Weights of a small contrastive image-text model.
Training: normuon at rate 0.0017, 4600 steps, batches of 256.
Rows from block 5 of the image encoder of a small contrastive image-text model, named by matrix and row number. Each number is 128 + 24 x the weight over its row's rms, rounded and kept within 0 to 255. All counts start at 0. Numbers have three digits each. After the name is the row's rms in percent of the matrix's.
After each channel's rows are labels from the 100 images, of 14848, where the channel reaches its highest value: "top examples" is what is common among them. Only what is clearly more common there than usual is listed. The data: made-up ball-and-stick molecule models. In brackets: how many of the 100, against the usual share in percent.
# pw: pointwise conv (encoder.blocks.5.pw.weight, 320x320x1x1), inputs 214-319

pw.227 093:122134142125123159161097108128138107106139151145127149164106144147145130121158128133139100103107116096180150193129133142124127144133121094130130128134124096101132135122103086128128139159099133121130148132108185130110120085125117128174122109070145123153138158123154097133115096132069139074154144134117129136130136125140
top examples: red ball (100 vs 64.8); balls and sticks (61 vs 34)

pw.288 098:102125173121140113088119121160126126164121202127151157146124145179141128102108151125149129086138134076173120107120153142125119104118146129120130124137148132165143123096181199126081133149165133118087096137132130165111164124133148128149119135142134075122082135139150127143177121118155149129116138108119120146125124109131
top examples: yellow ball (81 vs 41.3); balls and sticks (64 vs 34)

pw.314 098:091118116165104137119186112105115082132142128101162125107115097130062095151127102128115129158169165136099144127122132105085117124167085103131111115142136131095160110155108140138082178162131120104136106148117138151133118133125170096114165117077153133119161170116162125135125102135124087134172129182106124156124119131187
top examples: purple ball (99 vs 27.3); dark backdrop (78 vs 49.3)

pw.286 104:140107068122162115182113141108120110154163086120092127149088111162101147138096149119153141111145115115147113114125118155153130153151090099134112135125170100142141097158121154111096123126087149119112125112144132066148159122129136134105167142147181127117094153148126136160099147094142120137107148100128076121150124116130
top examples: dark backdrop (76 vs 49.3); balls: four (27 vs 10.2); balls: five (26 vs 9.9)

pw.306 103:155127149121126115148109073150144154122148141109134142121187147131127181139146101147118118125135168125115096102102172152151130128108143103111107133148139143125104165144123136151168094158112109121168134138118121095086139113116095124093085133121129178084110117131106111177104153114119147120137138106140147079095110112148
top examples: balls and sticks (65 vs 34)

pw.218 093:113128109148145128128149091106111091177102172119109115102077121119132081144104148111114126097136109123135139134140120081116106123131142135099143128134129125133154109109058106106113130149113115145127122141141125112125165089108153084105113104083130122091135132121115140129127142127105062137078105106130128099119145111168
top examples: balls and sticks (60 vs 34); balls: three (25 vs 9.8)

pw.79 093:122138135131212114098154141157128168145100114132134119083135082127143114095077144111115122120095109126146110138090135138129139122099154124115119133108151128126139122144117183114114095113119137140114216087118140152136105126163109132116130159146129149100110130136139120090131159117124120126141135135127108127125069146166
top examples: blue ball (100 vs 65); balls: twelve (26 vs 10.5)

pw.130 106:148131154142127126102168119155092162120112123189139129158102099098128118135137146122137166155149152121143131097122112129097109086111142128084121154173131142156083112138144142121139120146129133109107145157143162131097104139130111083175123099099159113143105161137128148139119103143131126087095131124106106096124092105175
top examples: yellow ball (88 vs 41.3)

pw.168 108:168120118133140094102132129089116111130166131101105081125117124178126101179116095147132137181133122126091137119086112151148134153141121116132086134078087116116107084120166139085120142126092141110100110121158129093114110107127148167151143108143157128175114158122120162110156146139134131108111129129120160125153161111084
top examples: purple ball (100 vs 27.3)

pw.247 106:131098134115164127103126112187123123112113118097113081100192134125120123128150148109118142116169122133106110099080128167132141138133158129130124098136107090134173134139151121110103151125114115111098111133102114143129127145112115075078134105131109160124159139113138139110145123124141077127166151107131132141101106100112
top examples: small balls on sticks (64 vs 33.2); orange ball (60 vs 27.7); balls: three (45 vs 9.8)

pw.199 100:136121137134077137155132137134112120138139139133089130110134070122162127125122100080133088123132137082161129179165127156085116130122114111096135125106138125104107068103132157144154147132177146128146123141087108158093132109137101092116089162112151130130058085106161122125132129133160101127168107132154126142141153139110
top examples: purple ball (100 vs 27.3); small balls on sticks (79 vs 33.2)

pw.166 105:155134117104149163131116192158100139098107120137133157141140123073149129105114160120151141136158135147166140085141132106136118135115142122129107098101127106138139114122134154133156159144135090135125153122125129110129147092127089139107112103132125134117088169110136176171109157143128158113154102130120145095094127138145
top examples: orange ball (77 vs 27.7)

pw.21 094:117085123145154136140138121115121116119092145117137113096118170105133099125138140113144114081131112129150103159146154154114138126144141103090159162111118126133163083142095129110119096105127218152122103088110154102162109136111125139092102112121126116095078109103136152111119146138137138125106133092127119129103147121153
top examples: space-filling (72 vs 32.8)

pw.259 112:133117094136105137160163126141081092172115115147147142139129139106114110088119133109131142117145140179141141110124133141174156134134112115147129098115070135123095079103098161122123140171084126119141121169134121126132140110150124155133121132092133098115142107097187156130127143122111171116159129183131153148119169118158
top examples: dark backdrop (75 vs 49.3); space-filling (68 vs 32.8)

pw.87 104:143130154134120103135143112085088129135129102145135137145111120124164158162124093106123107162131104163139086145168124127104147162124089161113164159160182076087117066075131088144136131104137160098139158115111143104134135129117149131165129159173104131108137132113096142144127133132132135178127162131126116122124092135111
top examples: small balls on sticks (76 vs 33.2)

pw.161 101:126141109093123154142126113129109139158130118117127134123156196138125058121138128110151104088119147134110143112130131127108146135169103102114182153078130119131150145117156111145095126143111106139169104107105114145149131102161161155147099099075152163131137126146121134107119150135096116083102140118152150166131180079175
top examples: space-filling (92 vs 32.8); balls: twelve (26 vs 10.5)

pw.254 100:128089094128080146112135134082089109122109114146120156116187100114106137124108084102139111140146138111099129131108144110127117131191137094129139128120130126173152143108116103118123103128124173134100103093138117119116156073138149126173140110102138168076125131112088123149107102146127103136167164147131144075143109125147
top examples: orange ball (100 vs 27.7); balls and sticks (61 vs 34)

pw.40 109:137108139163146124097128138180066159114144083144119091135125131128097094099148130145142155109156098114110112115092140095119133092093146168067132113100125157105122063114125106145111121148131122166113102108103127098114154119071115084130131108108127121102101105134088092135127108111158119087139134092130123107101153115114
top examples: small balls on sticks (97 vs 33.2); balls: five (32 vs 9.9); balls: four (27 vs 10.2)

pw.153 096:119161173112109116175159173146148104106091148084101133118081117110141146126111131090162127097152150137151145133129111141108143113150101101131154158167158114104129145086068137052069121109120159096125117116142110145124161126095107127149108102076115109126109110140119144114126114155138154123113122101100089137132143116159
top examples: orange ball (68 vs 27.7); small balls on sticks (67 vs 33.2); balls: twelve (30 vs 10.5)

pw.255 095:091137156117146131124130130153086146123060127111151152115109149093097119157175094101141105089139106113128154138095143117116138135159084120117112156142102107110120140117130120099123171116133146157135157125084117131120106085134132157150144139094127119111117132132100100157092106132088128144151076102113083129119145129143
top examples: blue ball (99 vs 65); small balls on sticks (67 vs 33.2); balls: eleven (35 vs 10.1); balls: twelve (35 vs 10.5)

pw.144 098:142143171168128128118134125105170099111144108109104150139114148051070129143159146100133167131097079148138127158138122118132123114133155142119122125115168113163143161109092143099148087143142136127144136114106156131139123128087084137133176146157142104148123176096164132122118116081101149152150142102114119170142131098137
top examples: yellow ball (100 vs 41.3)

pw.117 102:159169129166088131107141144176060163110159092116127136117126136157160153101129124132136091126145128150143130121148119182126117106159150128164131118117161120170176134141127145120169144097083140101100152103128127143112165162116157147135150141104157152192117113185141109111149127079151136140161144093118163139172154145112
top examples: balls and sticks (78 vs 34)

pw.156 096:090202167112141097154130144110121104105117137056125146151059096100167090108125125119157141110128101095139104130145129092092140159166099127100143113156124150103134164126108111126086187150122113158149167125094146132103117102138101126104131115061134130101129155096136110115147099111100127084169115142116159078142144089119
top examples: small balls on sticks (74 vs 33.2); yellow ball (74 vs 41.3); balls: twelve (45 vs 10.5); balls: eleven (33 vs 10.1)

pw.302 102:130160157124155148132134150118127145125105152183133114114179117153130134135117162143151180159097105112100095155105134138109152137153101075126100101153137159158114120093131094118104148134118146134095114124165159134177149134114137104124120143161135135135113158098143127128150063093075132129133092117132135089164093130130
top examples: orange ball (97 vs 27.7); balls and sticks (60 vs 34)

pw.52 097:116161127091135105108122116102098084125097136127133122151130124111138105118162115143105121083125119116128107095108172139130115098145147105126152144118132103151130141104116049135072129116118155120144126135138146152157137118110082078135177106121163146162161107134119132107159133148160133105118129091135123154128141117085
top examples: yellow ball (100 vs 41.3)

pw.219 102:119098128132086143144153128131107124162148123139126121132114119132134161136165113168153128162130111117135140117118111137151129152112113196137127154141133127115121147089108128157099117118142122156144155156121150135130127166180146105141140164109140119110137142085155137126109119168112183101140116136107138088156129108110
top examples: small balls on sticks (76 vs 33.2); balls: seven (25 vs 9.8)

pw.140 099:163142118133108132133136158136117106167123134135153090135099145150127137093147149136108076124121145177094147114120118162141142142130061103152120114125110138138140141100130139165140130125113084103131115150156147150117102127100086146144126124115123137081138109068113120127124146136166182115141161097148100134126140118162
top examples: red ball (100 vs 64.8); balls and sticks (69 vs 34)

pw.139 099:162123138131121104119145098116135151096113152142111140110144090126096148161139096095157104152118123155119148121169142112101142139127045156088158104137150119102147127143164139130160116112095157140115090128120076112142145162088101116101134094129172114110135102113146111126129114176115112144128159111152213143127096147114
top examples: red ball (98 vs 64.8)

pw.283 088:084108149111122105141169105128099102112134147115119120106150135117098106084124121106115136123146084112084117113120133099142112095050122147127129068127141172124127094154094117107176130157101084114112101118119119126079123161141148110118095138142120144101151067137086130105117126109090115111115145093108144130139131182141
top examples: space-filling (97 vs 32.8); balls: three (30 vs 9.8)

pw.242 094:118110103119091123147162135132131128142118149101146115094166125094152122120115136127160123102133084130134109160125145152102136115120141124136111129145120146103158111113091119128087094124128179127111152151131103153121117129134127171111143155108107114179150149098080139098138101105160074140155163128105125117146130143145
top examples: balls: twelve (35 vs 10.5)

pw.5 103:108169128150109131124192119119133174127153121127119125103093103154131136136133126107126111131109103113136107138146098156102139077179099100127138123162096178129146157107155114178131157114106120137119110118139102141138086113143116087130086121107160132164109162152129077110143141117121068108133134134093105134109124178127
top examples: balls and sticks (72 vs 34); balls: three (29 vs 9.8); balls: four (26 vs 10.2)

pw.172 095:113131124139136111126109153161126107132080112136146131103048074105138082144126112121107128069127110164073129131141139083118156103143124108115142150168105135130138119104150115151105146110101112138173147117126132103115130100104121127104147115021113184153122123117146146153116121105103111122162148114137120095093115127149
top examples: balls: twelve (45 vs 10.5); balls: eleven (26 vs 10.1)

pw.67 095:151195139133143145150179092167130095112082155137137078113149123117126144140098116110125153136110148132134172131118157139112119125143089147100122148156139123114136110128146107137131095117109132145130107104149135170122095158128130130142078144115126101105170118112174124115131117149152114130111144148143127063124119131152
top examples: green ball (100 vs 41.1); small balls on sticks (63 vs 33.2)

pw.264 095:131095108129129120153109119135132072111094157140143072084088186147103113126133132104142119085143126171125131151096120149120198122095093141095116166161125083164139105171120105123115106077118171168147139135105151112120121120121128108125150113103118197145158127145163153123145135110079110159111089122119129133123127125185
top examples: balls: twelve (33 vs 10.5); balls: eleven (31 vs 10.1)

pw.291 100:112117112113167157150122078096110150130145173116107116165145101166138133186154124108139127090115109124118126176106116181083109125146132100133131152133119147161132105100093143127107117108143128153153103133134117155112096123106149108140119086108110133136129110133113149103089155093081171097100122103115100157150149153142
top examples: orange ball (100 vs 27.7); small balls on sticks (69 vs 33.2); balls: twelve (26 vs 10.5)

pw.46 095:118099134125143100150136123132139104159086086145163159110102121112113155144151137152126105122117141132074127115144147131124144140107132154140108137123156140103111097185117141103093127113165133108121133162116092148110158158125109151159142122115111137119147125163179121139152174135138134100154132158132109123122140112114
top examples: yellow ball (78 vs 41.3); space-filling (73 vs 32.8)

pw.80 096:124118109099137135123122153083121127119136109129122131094123197137105117063132125089109144163120084120130137104106101102112153130111136124108083116171108127148156094140117139110079112120130190132116133107131137081124123139127149161104137110167133125171124138144124126091126120117185127119123095159137120137104173147133
top examples: space-filling (66 vs 32.8)

pw.94 102:164149131140114123095123116126137089100114123097143170122135126171107120119111128140133103126131143110122121089125129075110177118125095128159115128157114130157125089157143105100096155118143123159149122094115124168130170120108138147133105133119086117131159125134068146118160151073135124131150106134109135134139097119140
top examples: space-filling (63 vs 32.8); balls: seven (27 vs 9.8)

pw.44 102:129121132101124159101091097140138146138132111129119141123156151131113140144158145115144114110164119111140170142097144158122154079145093120124164117131116119140108164106171123123128108111141141101130139127149103157134149139112150106125160148148177120119150129110114120142111124119199147138138136165135115122166103099137
top examples: orange ball (97 vs 27.7)

pw.213 104:130123119130115098117121154150131126146134116120143124147095077192133141135105113125182132132145130113059078148166126095146102130105173106119115128124119111094151104167136128125141096178129113134126143150134136115119136118144131098140107084122141080177125094126118149129120128149097094109175131153160145112134099123135
top examples: balls and sticks (70 vs 34)

pw.304 109:148133138123143154122094129152137141117081087137118153136107106106106088125098103138136115127105144158182113123158146120146081166077141176092141106135118128112121136138085140166148118138142122106119128103114133145152120143132128133106114136120116147116132080119141093121117142163144145095127118079113139116135120157110
top examples: small balls on sticks (89 vs 33.2)

pw.316 096:130116085095081126121139140132122102138110112152133138081150110141157107104117123106180094135126128163105139137109132179169132130141174077145146099124137145097087101086134119160115120102098155144138139108116143091115114097118137146134102101111107131148116094121125113114140116149106116114062169118136083077085118143127
top examples: orange ball (100 vs 27.7); small balls on sticks (66 vs 33.2)

pw.132 099:134157139134118119107138123107114094073154127126134131129108150138148135100147092070116123129131118164123142149132131100138046127102142137097148127180100122118099144077133105116122105140147143139128152127110093090107128170107121101127090136133138140210095139157116108138158188121129084155144107105125104111140101121153
top examples: yellow ball (100 vs 41.3); space-filling (73 vs 32.8)

pw.232 088:144110082141116115111125128104124128122150136113131095111061089109100119115133135120122119073136151137115108133132135029109128114116137128123108136208114147119150158134087106118079149107140114142110097124150136091173123139112139088095133123079134098164115113084135118147091100123122083144102106110136129131156113132151
top examples: balls and sticks (63 vs 34)

pw.186 092:153107150134152155158151152100096132127094130127114116166113125105110095112140138100124100133167099091116111092116123151132170082144120123094130140155064137139120117084173159157103166154142128164148109122124162140128137083145135111127113098092130131122127151146132128096151103130108134107090116101140075130148123185160
top examples: balls and sticks (67 vs 34)

pw.158 101:166118052134166140139109118102171079145099136141165099120142134094108140175116118078134117105167137119114115134097104121116125146118125100144124138133177127101089116095121083138108141133143108106111142127131111130128162117122097127080083118085086181065104145130127137124126144119091168105120175098143170100112149118135
top examples: orange ball (100 vs 27.7); small balls on sticks (70 vs 33.2)

pw.284 105:069120121109101127095132118122111127137143123095076128100092123136103160123100122146122136114145150136142117082152143082162126152117135157155134166126125142100112127113125138162101137109123122162129129155146123166161153131136101162117127164089125117132111125157155105141140147148127170113139139129126116144121121189112
top examples: small balls on sticks (72 vs 33.2)

pw.19 105:128124089144163115167122106141100138137110117132130188113089137101135105111122153094132160135084139139109136079129150114145139105129103170142121133106113166121125096135136099095096108145105161141129121132135166160116104135140098144123144150141117126134101133099146127124134140144118098107105113106126107085127126174128
top examples: branched (87 vs 54.3)

pw.176 107:148179108123130171129142108099178170109155111121116128123170109109141118175113148083105128129114075134136166153147128124152120125157164121108166142094165137101127115134159088107167138145147126117136093103091103146152122152164164158113146147139138190076117160120142126120144115138159105110073162169131149128137113104088
top examples: blue ball (100 vs 65); balls and sticks (60 vs 34)

pw.115 103:081116119125090101123137149138122075118086134080127111111144127119106114137119134105130118121161087135164182098119179093133070133173145149060112101158123127131150114109094145095136123107134104126149170167147132093134157109146141165119149130140148147138123090113113119142115135120116126065119134100153165106129115143131
top examples: yellow ball (72 vs 41.3)

pw.51 106:153104166124150137127126178079093148136153150142120062133086112121142149110125117119138118113099153122145145083112126146103107127127123112134096156142138106119142149103105182166196137137143139084141099170165133106084130123125149189129123116189137109136149085140133143094109147117126134177139089112104143144128124124124
top examples: branched (92 vs 54.3); balls: twelve (48 vs 10.5); balls: eleven (26 vs 10.1)

pw.163 099:160134094095160119148152140198127139078142095100127112135129176119124146123105131092121132168137105172164069130121133125098088103148096107172084119103126092131132111108136132134109120115127109143139122133123139090109131135145152119109154182097153095131125174143147172123148128103106141097159107132172160146128150087097
top examples: space-filling (74 vs 32.8)

pw.248 110:163153146086116169115147138125092121147106093140105130138166117097137137146130090097121126116136105083110165130154148125152122176113100129111132113119105120127172120096100141156157112115153115111122103161192104124152135156171167111137138128113113090125108140152141136156148115123117121149115118122122129092100129100156
top examples: space-filling (60 vs 32.8)

pw.56 094:142132141115150129124130126110120094122120104098116094108168155100142081097149144158121124146135087129078154108121122144179116103112127145150152115120124132166130150122087147095152164143084138129124158129129108087155126153120124144118139109142114135116123101130136085116121112109152147127139140106139118134116090141126
top examples: space-filling (64 vs 32.8)

pw.294 094:153148148172127077130164108099101133118111133116093098122120151123144094116119120112128142101170105139116120168067155170109126100117078091134154126142148145124130114115127157086111173099104089129157132127123142152140145091097176089110124167128147165144112158121118123127119141095162132105127117116143120121103131129120
top examples: branched (83 vs 54.3); balls and sticks (64 vs 34); balls: twelve (39 vs 10.5)

pw.290 100:142168110138098128108106111165131117175094135154154123121127171115128117132116125122100091158125099136118113143159095161137102140175080132083111134133104172128152112138144155142129142141097173138139123114150128119099116151140118142114180166152092130107093126137155127190171130085145109099125105128163134115148108145146
top examples: space-filling (83 vs 32.8)

pw.86 097:131143072121071131131115148101096128140163098143120090121109149106152111172114127126133112123136083165132149126091081091130133109183165138120137128124126111108141143126120099138119136173115108143123175153154107088100135151110144156101118140133091149102111123113114081138117158084142106151111134108106089145108148108101
top examples: orange ball (100 vs 27.7); small balls on sticks (78 vs 33.2); balls: twelve (27 vs 10.5)

pw.109 093:117145108098155123137146126132132123146104092149104090092120127137154121148143113121101150134112118110148112086078143138141109091169125143098141153129103111106122103111171096105176109131122114118098110109121144103125145117098124149159089158126132130114128134120158110137132131152110114120131122119096155064097105160121
top examples: green ball (100 vs 41.1); dark backdrop (88 vs 49.3)

pw.66 098:166128138122081151107176151133125149128146130156117121146138129114136118130118132143122170112125138117148113107080110166143153124147136144124096135118151125178131204142145084137134123152149116103111129090115134142153103151131144160143128096146075124172134132165161124114124186120210128140124103117105138109183100126152
top examples: space-filling (69 vs 32.8)

pw.244 097:175134125120133157120115136143129094124087167125155096142114210092182145139126122152163136111127132150135110102118150139128152149168152128115149110132143154124129133121123123088176153152107144100080094169143112121158137068128162122094120149125123184168115148172126138106169118138121116122101136154138119162146151149146
top examples: balls and sticks (76 vs 34)

pw.220 112:162136136134177099137124126089134146153137126113128132134119189132137120111138125129141153188123089077144128083094114106122099127169115167127117141182139097127155134107141159126137140134150098131106103104129112129131150113152169166123170108148123143094121133147083087112132083092118151100139171122136097127128119103109
top examples: balls: twelve (48 vs 10.5); balls: eleven (29 vs 10.1)